{"model": "image diffusion model", "dataset": "histories of elementary cellular automata, time running down", "train_examples": 147500, "image_size": 32, "horizontal_flip": false, "conditioning": "none", "arch": "unet", "objective": "v", "cond_dim": 256, "norm": "layernorm", "activation": "leaky_relu", "widths": [96, 192, 192], "blocks_per_level": 1, "scale_shift_norm": true, "attention": false, "upsampling": "transposed_conv", "init": "kaiming_normal", "residual_init": "none", "optimizer": "soap", "beta2": 0.95, "lr": 0.0011, "beta1": 0.9, "shampoo_beta": 0.95, "eps": 1e-08, "precondition_frequency": 16, "max_precond_dim": 512, "merge_dims": true, "one_sided": true, "adamw_lr_other_params": 0.0019, "grad_clip": 1.0, "l1_shrink": 0.03, "steps": 38300, "batch_size": 128, "epochs": 33.2, "lr_schedule": "cosine", "final_lr_fraction": 0.1, "warmup_steps": 1910, "weight_decay": 0.1, "adamw_weight_decay_other_params": 0}
Rows from block 2, named by matrix and row number. Rows with one number belong to one channel. Each number is 128 + 24 x the weight over its row's rms, rounded and kept within 0 to 255. All counts start at 0. Numbers have three digits each.
# convs0: first 3x3 conv (model.mid.0.convs.0.weight, 192x192x3x3), inputs 144-167, a 3x3 kernel for each
# convs1: second 3x3 conv (model.mid.0.convs.1.weight, 192x192x3x3, transposed), outputs 144-167, a 3x3 kernel for each
convs0.4:126129125123139128126129126128128127127127128128129128128133126128128122127130133128128128130130128129126125128128128129128128129130128128130128129131133127131130103119114129129128127129128127125132128124128139123130129128128129130127128129128127130128126134131128144150129129128127129123128126129121128129128128128125127128131129128131131128129128128128126128127125128129126128122115123116133129131131129127128126115000023126008077096112119101095132120130126129130129127127127129131129127128128127126124127122128129127128128126128128128128127130127129132130130128130126129126127128126129127126127124125174197233085044110128130131128128129127128128
convs0.5:129127128128130132127123095132127127123129129129133113116125134117130125129132123126128127126130128128128128124112129133128127129133124132127131135128120124109127125127129128130128128128128125135129133128131127128126130129127126127128124124132116128136142128124126120127128111140119122128115127129132131124134125121118126122129128127129117130129125118124130126137131125139127130121134132127127125130127125126132133127128121131125136119125126130121128129131130124126132131129131127129130131139124140124132125128130128127125129128127130130127130125126123121134124130125118128119138129118142124131131110132124130127130121119136123127124129135130131122
convs0.6:121162128123122122126119144115123255141122148129111255139116123148117136138098125132130127127130154150128142128140129136104132157119113135116125148102118108137126078119144133146129128134124124130107122131122130138129129135220126110131117144177126149094102163129139128123127115205106115206136133114107121168154097137129099255092197135127069104144132123122137124132129140112156141137125117122126135127122137125127134124130129132138121133124135126124128132120131128127123084165115139134100140128137127149126140123131139129129128127128130128134126108123122138136134116138119121165119133122149123106150114168132100165146123135123140116122124136140128111
convs0.7:144135147078183110137128117097171156128093111075143131140036171146091128155125131134128148128120128131160112136136128069161128111102179148146141147250131148126126118187125125121116128141116136164081153163128140142128105150116181133099103086125114131107154106128145120208103160079128107116139132121141127112109126130181106144127128126128128126127125128123081080119137127123135162114169114147122139149151130125103151141122126135128124131105118142101147133169113154114123153111136215128141101123114115140126145124115128128128128128128128128128124157093128140118145124085090125098136141157153111132129118123156142127108153129123156133086135137145141122
convs0.8:141135130130114124153127131126130123134126127129130122134129124130131128127128131136128122128130127117127128128137131097120124128127124237132131135135131164128131107128169127131129126128126141132134132136137088125131125128122136141119135141123224130119129132128220127133128128129122126115128113128202133137126132126145131122129129130122116124131130128112128125126126128130125128135129167130128146118124122130124128126154137123130126122134132147130120148198132124130125130129127133130129131129132124125127126139140128128131129128131128128131129138142134133126134132132128132128121115128119131126122131126128129122131143157129124132135130132130133128
convs0.9:130109130137109137132126136043083144132186115074136138126116118127126160115111131100129128128135134143130155133155132140093136132085138120135125130126128150123128132131095127135145127122128114123129126127136129125133124131137121120137101130132129132114125126136131134127101129168142155130146126121151112105123127133084117128073135142144159104154160100127132158114130146128203132128137130134128119122137065126132105129140141136112110117124129111135132126133124123190100117140131143130119088131161129115097129127111131123134128134133131127130122107122134114125151141118121129125116130100130131129139079127071108162138121114136111127125123128121123143
convs0.10:107123124124125105183143133156092109072143148100166131131146119133112128137138114187128125139133126136109149128130138119121127063113183133136118150132134151150125138104132123147123115200115113138113137125133144096143143124141143145019102129132133037110116000098135142126130132147099141134129131118096076127128149162153130118134129125130117127133128126125110131139127090109143132125128089157000138189144128160123145114242063085137101105083116195137128126113166127176128131124127132149112112133089102124126123116138128128128128128128128128129151122165122106122129124133127122070147128126157135115114124160108084128188146126076119125150102127110135170
convs0.11:133123127144113098128124138126126144125126129075133143148127127113123145129129131120121140128132130132123121129113126162111119139129119146112130129125149131120140255132119132124124128134129121128127115126255144130099128128110132128126132125132113132133148128124126113143127127133124125145157130130000126255116137238000118255138126134121132137118127113129157102135129132132128129116106161147121144120120131122130125132124134132126127135129121133134111149123114129132116127130129131129123132129129130124123109128127128127124128128126131128130130115142124122117131123119132123144129123122128121135135140119136126107126128037128133124132131101127123130
convs0.12:129123131131166127131128128128122125128147130135129128126128121133093127129111128127126129128131130128128122140129129129130126124117121115132128136130116129117132132129127128129131123127128123130126128129123129126125133128130133126105133123124117132125131141121130129129123128255126129118000124130126119128130127130130131128121117136128135127137115132126124133124132125134120130125130125131125126122132129133116124126135135131128129130125132120131129128128130124127129125125109130128130135131125114121130127131128128128128128123130125128131127133125123127128129126129132119035122129105164129112131118143132133125130124128127125126119127129131127122
convs0.13:141132127109127132128129131122126156132196123132092121125145134136132134110171123127138122141126099079126157126132162045107124127150109087156132104164149167144186115123148128122132149110096165127132143146126226128128129127143131048125124143146150147089100231117127161150135144162130144091122094104139150132114146158120119136132121126129127126125123128131129118149097163187146114145144123146137116157131140108134142156110124170130138129121117113140147126166113147117128143018132127114133093106200109167141136089139128128128128128128128128128132132161111130146100106132146140136150107136127129162160128106119078119140110174110121120134092093129190155
convs0.14:131131132120115121180128133142128128130131126108128143123128129129131135125119129126127130128126127128128127125132129124122136129124127126123130133122119137124130126129128126130129130128123120156129135124125125135123136134130124128127125127132130130123129147122127126131134131120130128124131129130132126138124130124121135130128130120133124129106131125132115126106126128129135129135120126125130119134125121124130138130121128129130128124132128126128132112126129126133127133128122115134127217132126076128131119130057127128128128128128128128126129135123195134120131086140136128112129135128126134135255133127137135124110131130125123127128124130127124123
convs0.15:135128131125126126126105154121129137120127127123139129132132143129137135128120135133129127128127127129129123128130128128127128123122132134136141155134130122129128126128128127129127129128129138124127135137132127129132139127135127129130124133126127136130128122129115130131135128122129122140134121126127126130127128130114129126124128128130126128132117129130128128122126128128126122120137121128131129130129129138128123133124130133127129122131124126126127119138125124130124117131131128128140120118126123124122123129126129128128125128128124128130133125123136125132126120126126126135118125127127122134126128131140123125127127140125133122128129120136130129
convs0.16:123132136121103120096165122120120139146139130255131121132146126090130138133140132120125132130132129129130134087095114081142000139117135125149137123189096129124133105122140131134105123128127160150126120138127127126125153181131124120050148129139132116121123104127126136132138153131124114129138107111200124140255138142140125153168135137112151127117120122130125111121116081099131132125129129121126126106123128111128131143142109136158087112128132127123137137128128154146093131094118128127128143130118125107117141111128130120121128125128129126133133125124130176198127108128146093128128126134130164114142144253128116180131134124124125122117129120144106134
convs0.17:128127124132128127129130123128126126130075127127115126129122126153127127129126128167000230131082127120130121128129142129128129130131127128127129128119127127131130137131137000000000132126130126127134120107126126127110126128130134132129141129130129130156128129129124127126128116128126122135126128119120127145110129128101127109129127128129161128132130130127126121131129129126122128121129126120127123133119136129126126128122134118026045131139128124129127099123127138133126148168143127127130127128118103116092126137125128128129128128128128128128126126132125125127135131129127120132126126128129125128132098130150181172120130131126128130128129128129128128
convs1.4:127167126128131146123098128103130104130142126124124127127128128152128128129128126126124127145124129120126125131154128129131107131131132101127115130128129128129128128123120130068128151141194171179168118126112129133128125127123129128127127126128128129128128128128128126127129136129134122125128125131128129128129136133128126126127126133129128091128128130124130129127133135132131131130128126128128130126127136123128121161153217127127128125117127126127128132131126126127133126128161064080019136136130117128124131129137128131128128125126129130128131121125127130148147123128131127128134128131125128127218182169000035000130133118129123124128128127125127133
convs1.5:125119114112106124082131136117122130126137122119137118096128129130137126123137127136135138131122134121129128128129126124137130131135117127130130128124127123129134123130124132125131132142136119130128132133123126131119127125134120125130133119141129133129128129114128122124129126154147143136131129132131135121116117125132149144127129128128133126129131129126126132136126116130133137133124133126129127126127128130126127128132131133121120155149132125127120119140114126127124127125124128128140058112129119128132134125251126123136128133119112124111129127133121114129123122128141126140193138125183122128137141122128128130130114120138123127135119124128127128
convs1.6:127134121101114112123126128140136246127059139141126184130128132127140124126144130139097123126129131125130130123131128131137128140122120128126134127131122124128123132125128128129135112128110126123128129118126130130129159131012134131114165133016135114108125119123119125130119129127128134122145124116140125125123132129129121117138118127107131129131130129132121120122130132127125136125133125127131125133132125129120124135117126132127124123126119126128123128128137119127136128133126127128126140127139121123126133133138124138123130128112135132129136123140129124128134121129136124137161132125126136128095107131128122121142121097138116129150093132130129129
convs1.7:140127133128137144135136134130123149138126132108125099141143079109147115153131129129129126059132000131129154127081146154087134110116127130128122148130125146113126154119116154134142133134127189129131126118107127132158128128132130135132127128112110128144129150158130128081128129126133125127127128127130130099135137132149153144122121093116126137123123132127136119107135127129129131128098128127090129120114101125128128138135159123128140132129123109129123135128119136140127125128129144129130127128136130130120128128121129128115137134132123131131120132131126130128115128131127130128128119125116125136255139128138117128125127109143132107123137104173129089
convs1.8:127124126105120117124121102127120122126128128131141128123137125128132129129121128131102107133181123131080131130135128115132105136130130119113130132132132112124119063124121119127136130126151130133127090124123131131128124130136125129126132130122097121117082126111128130126128130127131130127171126116104129123137132122112116163130128133134144127125137135133131128131128127125128133123128131123128139127129129126102110120129116124131107134122128132126129127127128136118129141127128132126128128125139114135130131133123127131125138127128136125129136128124124123099129129134131127132136126128129128128114129141131124122143128115123135136112127128130125139
convs1.9:130128118100129137127126117170087084119123108115127129124135120123122130136119118136131112123125130128126128126123125128142129134139113134126131125125131128126128122121126131130123127129135122129144127126128128136129054133151112151119000140139124110106120110111130132132134126129123130124147128128132127122129136129102135147129124121129135120122130137152117132126123152128133104134123129127126132125128132124124148132127127127125136125127130116129126125129126119128132122125142134129124086130126076137126118141106128125128127119127128118133131128122130134115125118144129115128139132145155123119128116123113147111131131138123142114122147119127142150
convs1.10:133134141139133137130132121137132132128127129119125112134132125127129128136129127092146142059101000132160237127109112128122134124122119141126125128116079128111122147087145168123121127119096124129135130137133136149158134124127140129140121129117136129121156123108153129139129139128134133128129130134128124107159116140126125128117130120119128104115119106132129130140127136130129130127131105132130119128124067121137123122165114073131113128138119131124121158129155139127135138128129142133127128120143131127132134128146128128126138131130138129123126146125116141121121134121117128131137128127128126124255153156116127114121116095143142127135137141133126124
convs1.11:127134126128144137118126000128127144123091138134130142148117139119130127123129128122133168154127130128118125128155135128127137142125117126128132109132135128141135131132131135147144150147126120129094000142255150127027142109130131136129113153097131122124132133126116107109125142131140131127145122113058128198127135072081138179120126130134123128121128124144122115133114138109150127122125130132128125145128120151122112156129117128101132115117130135152132137130126126121123138131119130131123127127133118093131137149125194148122135135107128125166128110138124141129125128125128129136143137109147121128071073115147127137115125129124108133138109129136122121
convs1.12:121119130126119121118127118143136130134128117126121134000062126000134127127128126130125132124125125126128132124120129114150131130131128131129129128127129127128128128126128135129118133135149129129129133131128123127126131127131139132124134124130123116125137130114128127123141133255130118135000155147125134136117126105131143139132143118126129125126122127129129124121118127129136128129123125124128127130127131129124120132130130130124132194169134174140127161145133127123117122119129132130131189136128144121123129128116130129130121127137130122121128122132130128127121128120135152105160140118164139151130125129129132128127127122134130117133130125133169126
convs1.13:130149149121137106131127135110145134112158127128128116120128130137133127134130118255147131045138119127145098122139143119127128120128195207139127109098104129122126086127125112179092093131058129127121135139147142150112141127114134131129120141121092121126157199119121137116121129114105129112096147129139123101185132134107122103145125114178128125127140131127105103146127125130124128128143121124143129123144149122126114115125128123116128167138125149136100162136112130148125131124133130128160141133129127130138131133145193170141144122100131130125109116130120136125135126156137128135133127131118131139255132169000073091126126217062105190115087125100103145
convs1.14:130130136121119132105120101118139115127130132127120132122126129127116125134119149127127133128120124134117145123119121128125128125132127127131140128128136122130129122113122133132129123130128129126000124128119129122124131109105129130127110123145125132127127126117128129131127122124128128126132138127128135112133132124125126127127138131126125129125139127129177110129130167142120146129128122130112128131129125130128131128139130128135125126143092144129127135141126127126129127134128124125128200132141128126142124133107127133123128132143112130126152200181126146129158126112129130132127116131127123123132128128127121109141123121122126120135137132123125138
convs1.15:139124130130130123124128122128126130128129127123120134118129137153126125135120120127126128129128125128130135129126126122127130132128133123127133130131127124133126128126129112120108117135127127128126127126125128130133127126134129122128124130129132129135120133122079127129121130131130126130125121128131129124122117135127130130130126123132125128127125129129130125122128124131127129122128126128122128128124127131128130129129130126125128119125130128127127135127128131118129132129128129127127130125110113121127142131133128124128131129128127129127127126135127129128124127132115140130128130124127126130126128158134129132126129122129127137130118127132130132
convs1.16:129129127101115103120128124167144161165104093126133168136135120127142127127128131105128112131138133128128125114118130146134140128129094127128139128127127123127128133128127129130133118128107125133110129130113127128126255128131127107122255116056126126112131126107128129119123141121145117117124127148139133086110153119139125100126131122130129122133128130125131116125122135124128137127128127129130128123128137121121132134127124124130126128118126127130116124130129129123129124132124111136129179134128129126121129131141121128126130134125123130141131137127121131126144127126144125136146127139130135118114129117126110122149132128102135130134124127128138116
convs1.17:122106128100106133119120132127105155155117115109140132113094187116049158140095132111140255069126135103130129135100128133111131126119122110141076135134146163123170255109176126063100138124126210129122136088123118110133097128131100123128146129132125128140125130137179124130125118124142113128135127126000168174149169153127145153107122089118125127128122126140149135126133127129134136136110097129124126128125079071123129127112133119130140105133118116140145125129111101129107079129116116128128124127142129125139121124119129128101132130138117131136076131139129125126110125125115127126127113123125125169211120118139123149097130103127137125129103126128131164